python train.py --image_size=32 --color_jitter=0.1 --activation="gelu" --pooling="class_token" --nesterov=false --batch_size=128
Rows from block 4, named by matrix and row number. Rows with one number belong to one attention dimension. Each number is 128 + 24 x the weight over its row's rms, rounded and kept within 0 to 255. All counts start at 0. Numbers have three digits each. After the name is the row's rms in percent of the matrix's.
# q: attention query, key and value (stacked) (model.blocks.4.attn.qkv.weight, 576x192, the q third), inputs 128-191
# k: attention query, key and value (stacked) (model.blocks.4.attn.qkv.weight, 576x192, the k third), inputs 128-191
q.5 102:115116098187106094117123079118160132125151121133133110124097148122140157152133126143164060112092109117102106111096133167126108126136109095121125121122161115110122120120132120173133152087138143
k.5 104:140118148110161124193119091140107150092116123144103106141103142128153146133128113104101105087179114108106156140097103145106138120085151133183063131110143117138091121108149125124132147160141116
q.6 098:114117121095144090147133114100109127105123120131112125110117165158127093156126116133169141158169134130150133119148154175109122112121124125102168158093083091098136140138140113138135126122122134
k.6 097:107157152151092151135116136155106111117128139109149153188124120191132094154103128099126088119178168107166121128088113106098119143110128154142156108128098160121116149187086127102118152100120126
q.7 100:140121155122061135108164126127171148145129088121108088123112139114093157086092170127134124162134118122160137141174138124178184097135137116134101125069121142156150134132128090159116124113130139
k.7 096:143140121138133133134104112103103129171071127137166152112140125111069176101132115117106136141112112099133135089130114127100141143137115088109114136102128097188135150114115141094114096182132123
q.8 110:158136127137141123101150156129089114099098168138141106110105137104136128117149142124141127137150095146161166116098114097113114104093096123122146087121076135127106169107129165108125124137139058
k.8 112:140149142153118151126152116122131122142184086142112139151144173111126128109179096137145127167096128132155084155098114102175098140167122143145131130119135119083157161086123110064121136094109126
q.9 110:132148160119119113134156104133138126114102068158126140160138115123178100114127128099131109082116114092145134143143130127086062101145132124151098118068134137103125099162108132116100106095134128
k.9 109:139108110174155104104151117143126090111154103125125146176102163108089146127132134119181149145152102076107150160080135141131086139121137095093147136165112129156121112139166143109121097113116149
q.10 099:129139104134146135104131105126162128110154131178163159094135122115097113101097138100189107139107152096097109128158103138135155092099072109111143158131155154129096093172130095157106105103124139
k.10 095:090088086087103148157139124097157127103140092171153143122088118127120127123160148132127132103122153141111134129170142091125121107136109112122130138096141107109108154121180151099129123098182145
q.11 104:110106111107133122160088163117151130113174149131122130126101083139180151118113142114090116111124132164144200092110170153116165145163135151144119125120149111098152137116139127146104150086123096
k.11 106:116102122120145125113093112151131090112162067080086124113170088130163152134103114122163163141160166162107119119112137137108115132158108161116180107112135127098144097160170181163130143142156151
q.12 096:113167118127104130115092099131136108136132132104107125152124110133151162102082119105132087139126094099125116108143095144100161145151101132100171147131169124132129124136115124140068155130140140
k.12 103:105134124128106155195153113112108151118162084155107163131112143103148138131130115109137142090149134110135132153144158158117095097144159157154138112074139150152096141164156112141140112143174148
q.13 087:108139138143110092124123109065135118087092157097137156102117106099100092141136113115149131104127134154144142134132137147137127126080107133178150136136151130116110135120125147131134147104145161
k.13 094:093126125115108161183107107149119103143136176070108103135156126148120119139131135099126173110080101146150151175101167124160132136156124103124126132154161078113099084162128153169137136126125115
q.14 097:141100088101145120126132121094105145111132126146101122163124156112150120099135116152133125143116144143108125150086157126096137087172158145126133100198113159124153090187152127093143103169122112
k.14 100:127124124131107089125146138151130126151121111125160139134125131168103147141140149138153126104125138133096139128135113105106105129117148164185115135129109122104147095134157107129070077127069126
q.15 099:119102132120133143101108119126112131105119124136138110128143141089151141116145116144131087132134147090087101140148132118111099131103097131118095084137118145136124168162116125147121116113086123
k.15 101:144113041129146131185163112100149093100106144132159152136168131111109120129107158121151141115147126189113150143139131119105120125084096112141132148121140161105167161130142129152115140127113130
q.16 090:144123092150166151095104105124139129118140132123159111121101146162143174142114111141127108123114149125122126147127117101120167138107095162104090114106133099167140123105148128116099113096166106
k.16 087:090131128143147111136153163119106144141112118119153130132159140137154206103152128101148097083128099153199144091121135120199162131115139151190106145129119201108141150092118101142154111123115148
q.17 096:111152158129124116103090109146154134143125167150108102142089160114113113091127144175112105109131130079074149098135143144143141142135134121081165105126116131099132193132129146120131092145079179
k.17 095:130164133138142127160174080165108119122141159122104121176092171124119101116173154107120116121170157097091116095182131098144109152130129136130143128126102116139125138141135168151150129125117105
q.18 110:108132091091133141111133151144150094100100127115154164092098153105086136157139117088151149136170140191107121123109121162119100120143126125081143138135112134048121113105110091122190117138087090
k.18 099:154156122154146104125088149092124102139135131100128089162122125164102116147119102144157104142114157158150094135180144177097111114113109137100116123106147124152107110075092102145100117127166102
q.19 094:123082118132147094086123143159095163150090138153112138177117095077155122120129174109185113120130134116135145168114127119138133092118137129118087150087128138130131129130101111123140110148119164
k.19 094:084162182131144133152165115143086124145122098110124114106116150118134108061166117104163142115137145106094165172116144154125143146107122125121079134116137143112113150136102151103140099078106133
q.20 099:148085154151132083136129170127099137130128110159129082107109122149166139129109102088125150121141168139139141159127129092121096108105100159116132145129167133133160111117146146168152136159159134
k.20 101:083137103145130125096121117142106164143110136145138124141153086110122165121130118083108139165145121108162102162147123154148158159138110145114084131126173136127143141168081173155143123108136138
q.21 106:120119147151087135137112102128144144120121174117150160125069158155163137114085164117113110111118172131174137131124128155075167137102123105120091125086200118087154080152132133102113119155128103
k.21 105:129103145111085124148103117088144085125087148097094085098091107081129141124110146104088088111129153151141129129122149139143134125139146126085132175145136167119155102154151134147128090146100173
q.22 086:140130135167150148129156149157134173126091161110132141140110108139123138169119120144132142100088151138089132111104102111103111110110136124120120113110127158110165115108084127141157087121142129
k.22 089:143132119100120147174148087088141144128134152137109158164142152106134128089142099158127127137092118144114115101115178153152116113154086125152107171163179105089103158117136048132133133149133096
q.23 091:093122107127137135159112128144074080098130158121121191140132140146144119131165146165129140118144117116160155142091126152098150122111131114106132127126097128122061131094099165118144111153123154
k.23 098:132146118100105158115151153110118142114136135118124116095147109126140186094110103126138136133134195140149150177129159104153117147139132134167157126163107084131142113138123133133114158096104140
q.24 098:121148136145148162133179152132090118095085105129160154135121142158142141125140083138126156082143107149119128103122088121111091146135136121112150168146156130169164168080095122123122090107122087
k.24 097:121136112155114130157152096115174098129163121133162123156144167124116148122141110140127150138107093144135154125128088176156138173141085122184116120131123109138150143102117100100112087124116135
q.25 111:125134094111120123150139108117173187140146137099118109125124104162129165102138187159088135122139137133132145147152078157132124147120107113130103132115136097132104145121161134181140145102061103
k.25 103:124119129104098164140075121178132152172115133124126109141103173102093157111127123120090114113134134115160118146128134153169154187146107103149111132104141125117123101126132147172126136132110161
q.26 096:135111103132084090085140146108146125144083096112129139089138145150098140084099111104143157133094185128116106091125112115120116167113113125094082142137100128150157147136176080152124120133137157
k.26 096:146121087149121127155157144126156131151137155127168131124146102154121089099151178155159124156117091143088154137125128156112126107091170137095092104102097150155149155101147102093074110127131170
q.27 092:184125119137121109158096153129152183143132164140098102118124147128104146128122119121146187102107109130135094118158123095128113157135122144140126113130141137140140110142113098124131143131112122
k.27 096:153104141082097167131159123153121138161121094098100179152134163125155099159158119108153162120125119104137147123133157102146110086134120106137071153136148134148142122161142094130132066162122154
q.28 095:128135114129090119149150128159142153113124136117083132119127179136120133136113142123171142059123119158153141161122143124144113131188126138193194147121077151136111132098141129077112107125109132
k.28 100:147144162148145138152138121142159108141134069107105127152130124143082131182112087129179142168183137142101119141136165146114116130150113116126163126114126105152133094112111091099134111133100095
q.29 108:127076122120142104134163122153149114136116126120119175134099152095110151127144154120103099136111172146122149110155105122131149095118140152157137123154113100137139116121101098114082116108159074
k.29 103:108095124133156126139142112142133049124138146155145143070186099144134119128152124136056090146158116125149143083130169153175148158173116098112115179101116139115137122130154109155117136155125123
q.30 100:112100175120105130177124132164113139123132144098105146146155084117129122141120134167110151076135139117092138160125142153103139147172151097126102127125121136133128138095102082156182146149140151
k.30 098:123184157125137148131114140169146162108077139144104123144101151119121147125123127133129118148139156139090136119120181144132120109119090126157131114100103095128133116157118133132120140158138175
q.31 100:133146128140096113103119102109113128147081147159105103117149131128127138094112120120127112125132178155127114145084115111131126097101143133133152132138121110118150134130173121118140122107100126
k.31 094:123100123145174114144094137124090095075136098150113145093099127128101133160128138145152116117141097080138147146141130093144138103125119112144074112110156132096105124106095132127143129153149122
q.32 107:086172153117122119110123130062141121124089146135147127129105107123062130124132106113071165145152128053120137135111135064134166106116101131107124112071126122116113126149121158156156158146093121
k.32 102:082110135144096120129118157140168151142113108120168138181139094111120089126112100140110104132109161152132150121202137140131128131102080133115138146137113139112125138150197084108111094105109089
q.33 105:115099157093148119135121149167179124139164142113141115125152162131152093143085131153101127145115098085076090157141111142135173182164101109125137141109125135118083129120090147108150135133096168
k.33 104:129097122127105161135137145150125159175122151160124134095113108130133123154134108158124139141103136093098095133141138114108121114145134085195083170132113092074128136146140109163090099118152082
q.34 087:140144099082150117119142160149117155107112124119118138149101130084127169149087150144126101104074105145089109093145168157129116138144105148110157149087139111127073124115122088067154133133116136
k.34 086:168098115140111135144062168179123129151161178186140106114137147146107131158135136155107136138109152122109146127097131147120121117180113122122101139085095151118103192107107132146116154130118121
q.35 101:108113134141114103196113163092161111090111155147089087078122138149138163126148194164132136149129104152120147117150103156104147111144150092137144112116115133110130102108166124134107127094153108
k.35 095:141185104145104130129175141133101104186100152147115155188126141128140150147127104132119141133126110118107133120072125166147112136108136135144132129055134142059105116121155153114160157157123136
q.36 099:105131136073160135103134153154105169158092160104119145135182144146126114122095133162099136161129128128139144116139168116103144155117160125095133162116122143162176112129105150125137102110146125
k.36 098:114148133093125175086149158107118128139099155132145130111116096120120094136124156116096137152120162133141127107129144075142113180135151106111086120108134178090126142142111161094101132111148120
q.37 106:141124084122138107067144133099101143119109103107114123125113114130138128154089104147135177104143202136134115163166078100121141172109118121117104139164133118111126113144129125104154121120116112
k.37 107:138143141133166080110142108115061144101130135139082127158121166165126137152066140108145110140165150153178109170111153130122132132130111107118161095149144130104120113152187176141141085127132112
q.38 089:179113117106154145137124152071137122124146153148152108128129133094114127107121113121122110132112095141111087150119109091099148125087128140114102148141119110135097150142120129187114126162099129
k.38 092:104120115171136097114139159136129117128149152165116087167107105136115112136103135141082141093130140163165134117177176136139111120104093119071164086130154119139145097158116164145133156088104150
q.39 103:108132099133155129092085124181130138126149108133127120132147153088165174114095079122130128118144085123130115103102069103076145114086095111146146142095116157158154104127116135119121141184175140
k.39 102:096127151141162140076101203138099101103147148129139151100158135155094142118150135102155078115163150127138180134128111099123108141119105110113092159123118096152142175158141157102071118119131149
q.40 109:131077110109096130137167118143115168109119115115131148125099081125151148130119103154056122148112110149125154116123141159120135121158137112173144145119126114143103135132114109148156126094124115
k.40 112:148165114116115136149134144112072099168120123137106120105172108097097157123120116136164138133080119181174150119098121143123114159141146130112150100137131092096121149103131169080091094108114100
q.41 096:139129127147122142095109108139123145122148144144089118177106084101157119133162186115119126135090121131140122151151115171110146149212153148130106124123145120099077125102108133103126118134117119
k.41 097:173168108132139092153081176127144112137127132155137149103109132128142136126147102140129132078152122095147103136101089137142127126144152134139161152087148151128103200153146139104080118164132083
q.42 094:159093134107144129102077116137117107119121151133139137128140105058132116130132126170136113105106109143127116099108162121120128101193112120130131105129095121173138092088137107147132098120112153
k.42 095:130154169127164110113091078135165113115125129095137103165122137105093102124120138113142122127095109143132141121154103151136169191117133072128141161108124135139130163123123111109111153090092148
q.43 112:184133121105076148132120112140109122142133109107124119120177122116145136114130090131122109112152053121121139143111166160168161151128127132128111117103119105131136101097131087121117159122116128
k.43 108:116103089151101120122115146138124121157114122103102136121159161140095145118175095123087131091114111120160116127103088101108127146156101108083107124146152154173166128086100151117156151137122164
q.44 104:121095122157086142111107144173134115130128109119135107172132114108134135132112118151148161142139152091079103174143133134149161202117140162134131082150117141151145114110144130132136126105112136
k.44 102:156150086154164111123099108172090134130143132115083161118152174097113163144149155122100120171135131129127122124140135095135101143160101142126112137136122112113124092116089128162139158127141119
q.45 087:080110159094137083148118119110160128068127139132105157118154129137087147122147134113087130133127144155141110154077138113143152138122141070127186095137150176145090123120142156136152158138146115
k.45 091:094143159148086088117129162128138143111124132148194103108111084128080145143079077140139147126094101110155113108131142163073148131117110132154116159112128152121165143125130129160109128112119145
q.46 103:141165125128106113158112154112055153119128106136157108099117110148201130112156135117145129136077139119116089123100131123116086147107109164120150177146140110142158121108069109129109122152100136
k.46 098:095157139175127148114087135098097105122161153122101132148110153131101158120152124111113150119158139160083097127139141088148143127063116172148134118131090129133126124130147154098101138124135144
q.47 106:112154110118121087109123116156137158118147117070110146191149103116126067142127089148105116116153163151128105173159123135149159099150131131111117142079144127187133124133143093187114108123137120
k.47 101:131124110143185115117118152110129136083112188123164145146150177078139155122111141160114109131150169117097104132147116155159155170097126153122107180190131138138168125084152108131124120126175120
q.48 098:103157141136130128102137120094149121145097108105123105158158128134080119157099123169126163093099155100145120145141119118119128099053104141116089108125155109161111179138127137107154108122123121
k.48 107:091118115111097091143138149148109126149142110110137160155132098139110149141116127153112110154122221143107150136145144106102130152112122130144143142140133112144117110130099146135111089106135093
q.49 106:139106092124121177153128089134139094118137146144123126152147119147132135140150164147141070084150139059132165055075165099140151126093154157150133137177132118145109113123139129075105137126112152
k.49 103:089126157105109145132126096150142144173163156109110119106138157106129135109180100121156116152121101073156140113098144157138164121098152147151110154097095121153105105139099110156083166107118143
q.50 088:085121124122166099170155126078117153112132132182107157140068091128085130139131166157135151142127126151167109097126114156113113178117170175138158117186139098091162117135169182092135149102127102
k.50 097:144090126172151130147134130108140110163091146108090145140097120128157111076100099132117138109127134117121123110119141109111128124104132121156140140122090131122101136149096200132101171172137127
q.51 099:132086133146123161085161129128138142123081154177106094157124073144108116097155137124114126176094134166127143062092147094110130110104132139147097104137122133112090110134109128113135084158189114
k.51 102:177145153110129095177133134096122083105149106169119118121181122175109091118118132105131140117139146151137096103142134112151132145124123146140139128105166148151165151183153165124097115098086100
q.52 097:139140110152125107106121139135100117106128124153162120100147103109108121158117109142085161150108095158081114119138100153124120147145157108141150107131119153157073145125155153095135153128139109
k.52 090:110186146151118102131147152153111126148160100132104119096160101160172142120123147129131164114109102135064080129134139107093118124168099119091163108117113128147132132140174132130082150127141133
q.53 102:157163091112165111109136142163146149114131125147108104132078149142131138114098151172132144132147105127073135129157134095130146125133115156109123080108101137116179153144112152102134150101106161
k.53 104:153134108125084154099052103125094135093071099136106145122147119128103168142151130137176133135121137122129161121144134073103083105135087099089140128110131111138133136184140138086156116165157107
q.54 099:109057106149101124114181100116125138144156159129106146151095129124154113145150110155074109145113115140121100090117151137150142155092181113097146137099109151124174079117138153142111118135136154
k.54 092:152112140151131098148161085070098120135180180115123138140158108120151106135146120157140131105135126090119098137168131119108153165114115136127182138127102108111117122144164152086095141111108127
q.55 100:131113137101151133134094148144111104101123140160144128136107097131152155120133116073114173150104108138132142120072119076138136115127146143153144117157131149126120138098106149091167155080122112
k.55 101:137125140148117197096130137170100108099092127146093134116123134138093117144137128114111125065135137160148124140133143102096117144095132131164102105131130145109127109173118116132117124134135146
q.56 105:117141129103145114141145165112107114150125122116172131149170123116130122126143106091101121143181110139137078119131144156123152170085167132129122146103130136145144163118158141145151099137110087
k.56 108:128125109106090097133097117076079134155127141148119128134130150110160161084110148165120129142099145161153107126107152139098087144141123097138079147113130151110161092119124121127146145113110137
q.57 115:144151135102103128152105122115148155162134123118120074112163117146150120133171111123155113089164150140160116150114137159136078163144161109108121115102115105119114132140119086093136163145112146
k.57 101:116167079130143168142106116167152106142138178122145081181157132108091120100108137133114139110114115082152180115124135158147127132099134134144143143113160098109150154069127126141140121105155137
q.58 097:131112157175142128126097171125146101123133101125129101088138116108087147086137156120129158167115142161133091101153135151125069125166121141102117136144146084131173115141179083128123132112121103
k.58 105:137131168129112126096138109111156128135126118082177129140070144120148127114131098116066143140120073142126138081093143100197148130115119137126152120094084112112131107089145126112158146146121119
q.59 102:142116091128148121146123147139139125152124129163160134105059101127178100120144141131171105116144093106102150113119155149142095148160134087167124117134117136102127146143183111088120145152121154
k.59 100:166159146130133094109121114136165137132146085142095144105106183117112075113129115114128103142132084138172134130105126130131144121195101125107172093101141140145095134120117114115135116126162199
q.60 101:148076117128145059121129104110128143151124148145127135125141090134186173158121142163143158152084102103119093130118137115144149160147137132144126137172120172109110121123147144127104137157167130
k.60 109:143145105173138111151123094155109132132142119157077119185168090172103085108098123125116133088106145140118088145165138142142151107134146147141117163108093146095133107139107175142126117101135136
q.61 102:052145158165121149113138164138175145115097156155137135119135083154121148152159095147181125166166124146096131140083108161142104160089138058125066117133090147106171131148124120105154170131129136
k.61 097:128103155113134120169135120164127100092152101134136126102107121115121115137102132139066208083161136109119152116143106119146123152126122143139100156145159118197122124119114129138160122114130103
q.62 100:146093167125110151154083122151090163125133117081098132127121106060104148151157139133096147086118157119143096142141134127107121109127134114122109130105089134139100146102168154133112167137125138
k.62 098:125098143121140136118138128143094116115099158105156176088146142090126147129151116160093096138121148138114167150134097123146123159127092108113142117103118138105152089159133133116092155160070140
q.63 100:115119129129144145146190104149145177099118128118140124149106126124121104106093128170140088158100164110124113171135145099112147123128114111124104157148161129113144133139130102096112144097100119
k.63 090:110154126136118145115078148155120133110141124126127095132112136130124156152104075124120106120166150164143140158172112121151124116126120178148145089132117164148112119100100120140109106162144077
q.64 095:091115129105095135142108133117199138157148112145145142131106194119149156153152107117114133104138136115125123116106112156158124114133137124103145145141165135099142104117126108060107124141161098
k.64 101:107117108125104153125111084138127092095111152130149094130144106137138135139162156142118158085128110144098073110135087183120100149126121147103178114144135125129091109127118106122108129155118173
q.65 092:083117107117112110135176100108174122127088154142111148142138118148104153123139145146172136114103119158151100133134140144125160151095129130094118133153145179104139151168124117094107111156155091
k.65 100:154116135070097140119064132122097116131114132126141150129166151150123130121133121127090133124095173155130099138161149118085125148104146151114172121135129119154153131082136156155064092144169150
q.66 094:158083095113120113137171108088151155101129121132145093169120166138156143151118108114134140090135134101107175123096088153156163166109128105127115119118120140135111171149158129167120150144159095
k.66 096:102107113157136143139151168126107154123110106158132118117099128126133103122165132104116165149128152128129118097107097127131082120153099139137133122147113131144093113078129143111094119137175123
q.67 106:124147153101127094117124125189127083137097089174127130072154128147137119113144113084138166134118123164130118138150116101142122109204107165097114075157158135131151150166145112137131158126125169
k.67 104:164125160137153120160141135114134106121117107161115111118113110157151099131141081121127157142089156137150160101145119177167129140125143139133126098175179130144159092140126100132135141139121133
q.68 104:135135140158149154131109164123139122129144166165185137137120132114104138117159124113146077150097131111121079146142104105113091121146180172159148102149142118123161144128188103105148104141146135
k.68 102:217119114135095113081092119110157137102156093141121139098125102107116131135106154110129134110118140121095102172129160137140137133179111121155109129137097126104150117110149152107178107142109118
q.69 099:129103105121088126127140127102110155139117176106150150160144124132139143115132092138109101133081083149077163136137154095109169106145166163117116117129138131049098098104147158100149162108111086
k.69 098:152113151125104132138099114091120130079135137124094171101129123137085129141084105129162117166147103096105181126109126125128121098096122079087111161146139147140136148141142164149130073104147159
q.70 103:126137121125107123152142081072112132117140142124097100087134149128115122042129094127133160131128093162129132127131147105125145115164128096128155142147146129138145104137126156096114150149093155
k.70 097:125164116104082132136103105163113098143128101117120136117176108134114109156172115152141101115101157135152140108148171147146136109169124132130092132157139090149109119127144099126122163118107124
q.71 098:145156108115112124146123140097096128091156124100130086111121184100090090138096121175135139102136146116102117099111122136183129117110129122110143109183161080158164134137157150142111151094117118
k.71 095:115177134130094172169139121137146159129090157129122119117121131122132114123157159180156119105133131161125069153144125145139107105126149115122166139125136087124131096116129103129136129131149143
q.72 108:121086177168131142146119142118134139115113173093127103134161121103137130146139124124084081128111139116135154137150081111090163114125126153121149110101123080128116138132136130082128128115096089
k.72 119:122112138157137140148141102126131135093100098131107085096159145106118133074123129152151110157134144130074141164101129124170112145135096085160109136109100122172147153119118131131120098124107154
q.73 104:160177137156133169169133139094134143124118103149101141153135154140164159135112149154100094114128091156099140154096124119133117129074152150132123147134121118067129144168169132141195125101125154
k.73 111:144098118113084119105121111141134177113136129112158133156169113103118108161127116152135132169091123156135098071110115139122117140107115118106142145159120112110112133120149137111122122146150108
q.74 104:132156085145077127132082128132121118148103114156149145177166158128088198102095155128130154154162097097144150117094129128137124129168101111097120165084153153164113127162126115136133121120116068
k.74 100:099115117139160111157141127138142144142111131106133129123123097168078117083126164135170179127156152126137128117094077081118128132118118151098167120164085129132102142120155135103087166144140116
q.75 096:122168087140167118110133154098134139151128158141081139090162127101126106112146131136135106157153137150142119147115169152111067100111119128110145095141159151129124133105122172124100080165108094
k.75 096:161120097149115093125077059156151136146121123102138131143154116112114139138097155092113099089138138109133089144096128116142154116136114105156110141139113112180095177124113148144128115119145120
q.76 084:116135145129140177136090140110193130152154165120162124138150122121113127114137131160130071171128134127145148144155122138100103124124156103141169151123113152095146119132093113116094068103123162
k.76 090:155131141118103162153138164095179095167133100147106104115128158071152137098149134143140155133135081152134175129156140130137124110148113102168131120149125172135120159115088146093115107099115129
q.77 111:140133124140077088113148147172146134103147131115092114108189143129087103070130130115124122114118168164164152137150156158123159170101102142088127152133123130149098115118111054098093096158104116
k.77 109:097096101131150144169116184123103116137139134100130164185102148094080162122113122147122132112053124108138130110137112087116110143159111140139099138130170137112121151095104145148118125162169106
q.78 096:150152120101112139098153105114095117148135125088132087146115111100106141162107114140138097122096135092126120117109143153126134169171172156114139156158189118132119140145107140122131153138178142
k.78 097:151128145109144151161169175107094127171136101111107138165113147132091141146111107146132123138143119118159105155154139138137145071113133155101113127128100122137124069111179131113130156145141103
q.79 104:153099128141126104135093154129177136106122141131094152106118136160126159186161114106145133118118111114074107117116113119170133151131126148145128179150113171181088101102174133129125175130136109
k.79 109:133103120135159073147085165134104110119125184110124107128125122118146122142159127101141133111140141149122151137123128142182083119093165119111151088103112112167089133129137134111111120108121139
q.80 105:122121149112134109146109136118132137111085130145101107110151131172133126089107140139115124153171099120147165155100121101154090148144120101164133086106103105178106077108102142119107116133124146
k.80 093:109109121132124133110158070156108103144136113135123121155159169134106156149141130093132110106118130091174189135118156129164139143146128155121141093107127130079096132125136109117129178132125115
q.81 100:156124134107106109119161159100162148097088156118132109140102098120146138146113151131136118116087175138138153108110126124132090143153079135103130109165153116132159155099137151134144094130147134
k.81 099:136128135132155104138129106135131130158099120152127126101132104132060130148105129075138153110156095139132138124140073116163105120165121171135112146141087126123077165134093195145144122137114179
q.82 093:138096132137121117107141147085100143131165128139097109079141112144070129151108102101145151140151115112122124101090119137168138121101120132143134135135118143120130145139162175159124101119142105
k.82 094:144123089102112146160172174137077100118090149103127112140129129104162108112140106145138157137084123100143127094139146125135075118144129125156157072087140097123103098122112122099125130144136135
q.83 094:136147145083150086131178102094118121117162156164132152134135120116117105092129131095150146150107131163133130112094093120153104123121156122123192182160167101125158135105111115134157128173128090
k.83 090:136138065121135103126112116137179108157129137137105137130122113161131138124145124156138144101121147143106136142112090108187090129154136070103149136143102109151123131114116132134136088129156187
q.84 084:115115127127134103158095150105137159122130133085089104122126100135094114163122155125158165131105125169109087087123104116128107109137128124136128149094122154132105143137164158117109145155120138
k.84 083:102145130131066125134141148122103104153110158105162130126177146120131114137132127130072098133099130152158105094179153090106100178112135116110158117122097118114175125135112139131103176119131148
q.85 095:117100165108142135137119071114128134151155103122102143156132177127174141102108149131137152128191121094138130116096113089098163127204120154166131112130138116171126135092164110135142150144140129
k.85 099:103151151120129123139150158141125135160129162092075087090087136129155145131130091152165149087176152138123159121140163133132135117122155111147133103127117191086115147100153081109121132135122138
q.86 086:118126097110151095134134103117126129161107131160125127168092132138183151145135095143099115122158097152088180140127111137112157160152095135071156150148145113101139115152118108131101145134126097
k.86 091:118143100128149135155174090146132129154114143139115124154079123122143126115160153101089126122173108121143132122160077169103077082133128159091124171156132136137099155130101132133079067156112121
q.87 098:117108093132150156075126141142111150115168135126168098139133164137084097132090106116095117144097119130145100111095126120150157153130166113112128144171137159120139112141142144138111201141124178
k.87 101:124122145141125146143122161162130177152118113141134170144139103100136080124096136122122102134115154116102126118100094147115135049158100116117117095103097149125122122111120115142132159131147122
q.88 108:101147141131144158151131128142097142128147103154099106110143146122153122075135113139078094153124142136135107079113136162157130136047122130112136108145142076160115123110121093106174142152102129
k.88 104:124125116123100132102085161112127152146148121083116112119141124141144143153114130111112081093159167126133100169116118151160189138157163111088114120137126097146116115105129151164132148140148133
q.89 099:138152125161108111135144152139157113157130155118133127088143133146098138100085108089144133149115117139127156114127131175120130184120140109146159081109154118158097112155153139197084108117139172
k.89 091:162135125149146149091104152177147128115141088146158088156136156111141185064156100137125080118123127132157154157136151152098116072134127111114154100091167108123115115119087058144146146121116107
q.90 098:123135146125146117139135130091112104085131138078150110106111083102124169158156123101167157151115134132128125116145158125158104154130146104125172087125152141143133113087113097107150099118100129
k.90 090:133186127171104098109130143123135101121130136161124177132092142109173156108156120101141083107152078129103120145140120157147111097119157108115118139151147127137137142122135144127141105090118140
q.91 108:135106109133154124108083143114058156131139118134140093131139140108095136164162141126147134126117142134131072120085109124103136110109136109113125127106111157154092112143198129130119143109124216
k.91 102:110129145105118090132138143138110131167171100120148110140091112100162095133131111113156126129141166150112144144129157127145128114117154108131145081134100094123112111120181106116098160093135154
q.92 099:162099128136120138131121124170123148128162103129169133114114119129122165139143149093146114098128125121133136147113115175101112168142131099168097146158140135124051135122101155133148119127143138
k.92 098:149118113143107107095110155132114163142177151155142080140134159124167162081147094128136089149102100151160089107184181095079097135142093094133114143105139159145079087167148114071136128142123094
q.93 089:128173102098149078148118167093134099086148133120118122139094128144105128127143119147148161138124141174143164155130131158104078096154107127126133108137118144151135161104169116132139124115109077
k.93 090:130058108157114109143122093112144139091131118139168117117143140127087106139167147143120128158105111128125106172113140132166138129130107120098145128125151120134133117140117097120105071133127129
q.94 111:150206087114121089131160137126139128118121092132081099131131097145145156106118143125130143154170075125132138139117158105104121146118133103121115104117123138154143120095126108066118135137098168
k.94 103:104154112159171110117127098140129117145130101128144135164164152136111161121106113107160095127141094095109134150091116086132124148119139157097145156150148102125167170109172104122109132107135135
q.95 094:119145168109152089115144141136116097165141124115140155075135109110128153104087113125097131153140144128142156142167142152139180097132150129149131143060110097147091090124133109135124142146101185
k.95 096:131123133108173160116181141113179115142128099065128119150137146118142123102134123159111137095111128098137155136117115095149153118147124132158136128110156105123144131182141129118104183133154133
q.96 102:113126138140062125123136180126136183104142119131119133124130116138124119139154166101105113131150109147082119114137094080110119132119110153120164070171119093124111152124109138104147144156125128
k.96 090:090051166097099119157138142124079126112148107126115113168148070123146142152111135130162117126148133123155108142161157136085146129122134174109131128089117078132113109152133170106115125151147131
q.97 099:166104104133121120130176120133063114156117177134133077114133172122157163110106127148134103112131120139151116117121134136164083151118133081108144147166153152116172132125100103080142087113116118
k.97 100:184123105135139164114109156160088092113128166162134136160125136149126115114116099099083092088127096133104152116142165141132139144143148107130146107121140109150115137128130094097107140108119139
q.98 104:131140097101166141139136110125101157142130117126110074168169131161127109152120144137150127145119149143109119079104138095128105133119135101121122130124121120157092120102162151130148151097070163
k.98 102:125155148090114155133104112110133124125086130139136141166112137092163101121106139120116155135146117160135114142135135095132127182104129120087126167146106113116082094113110108144105117169119146
q.99 108:146114102177158109124152122115147105123120139137150114136136136137108154080135143148119155085109126137119166117153133118149102073169124108090145114152110097143131094094102105173114150114138123
k.99 103:132124108111143151081105130163171076177077119129122152148182103108122107104132124162132140132134159104118140146119179154168113154165124152091089133125162104100134102147149131173143118118096128
q.100 103:107149143093150123113139089168174094126066142162156127100168116145154156105147105152111096139138113122159149122114105147120136086155095195152101106135158141137100109157099079121122146158143110
k.100 095:143164142120132105138150116104096129123107103105085164144156132121152109135135130159142126088111168134111100130119087131128199129136117155128069097108106153098152113118097124140136125146111136
q.101 089:107117160165129149092148089133104114132174147129147046161135103115124114092111103102117120093137152177138133135124132065159109105119133149142124117121119142175146138158138122124112172135097126
k.101 088:103105139114156150124111138123118125151108127155133159119188121116153091096094111131124168100122100104092164125154161151128164127108145104133148113171094119119169118128107118167154089119120114
q.102 106:108172143111077076131110132127121137117116173136145140124131099099171158132143137132105113133153104110108141149114130115093148110155108114158117094070165150118136108155168091133105130125122114
k.102 098:171132127130113126106145115126129170165120122102152187138159123084114108144122120134151115111112150069145148112132112096105123125165145142087118093141101102104109140158149124129138163116151096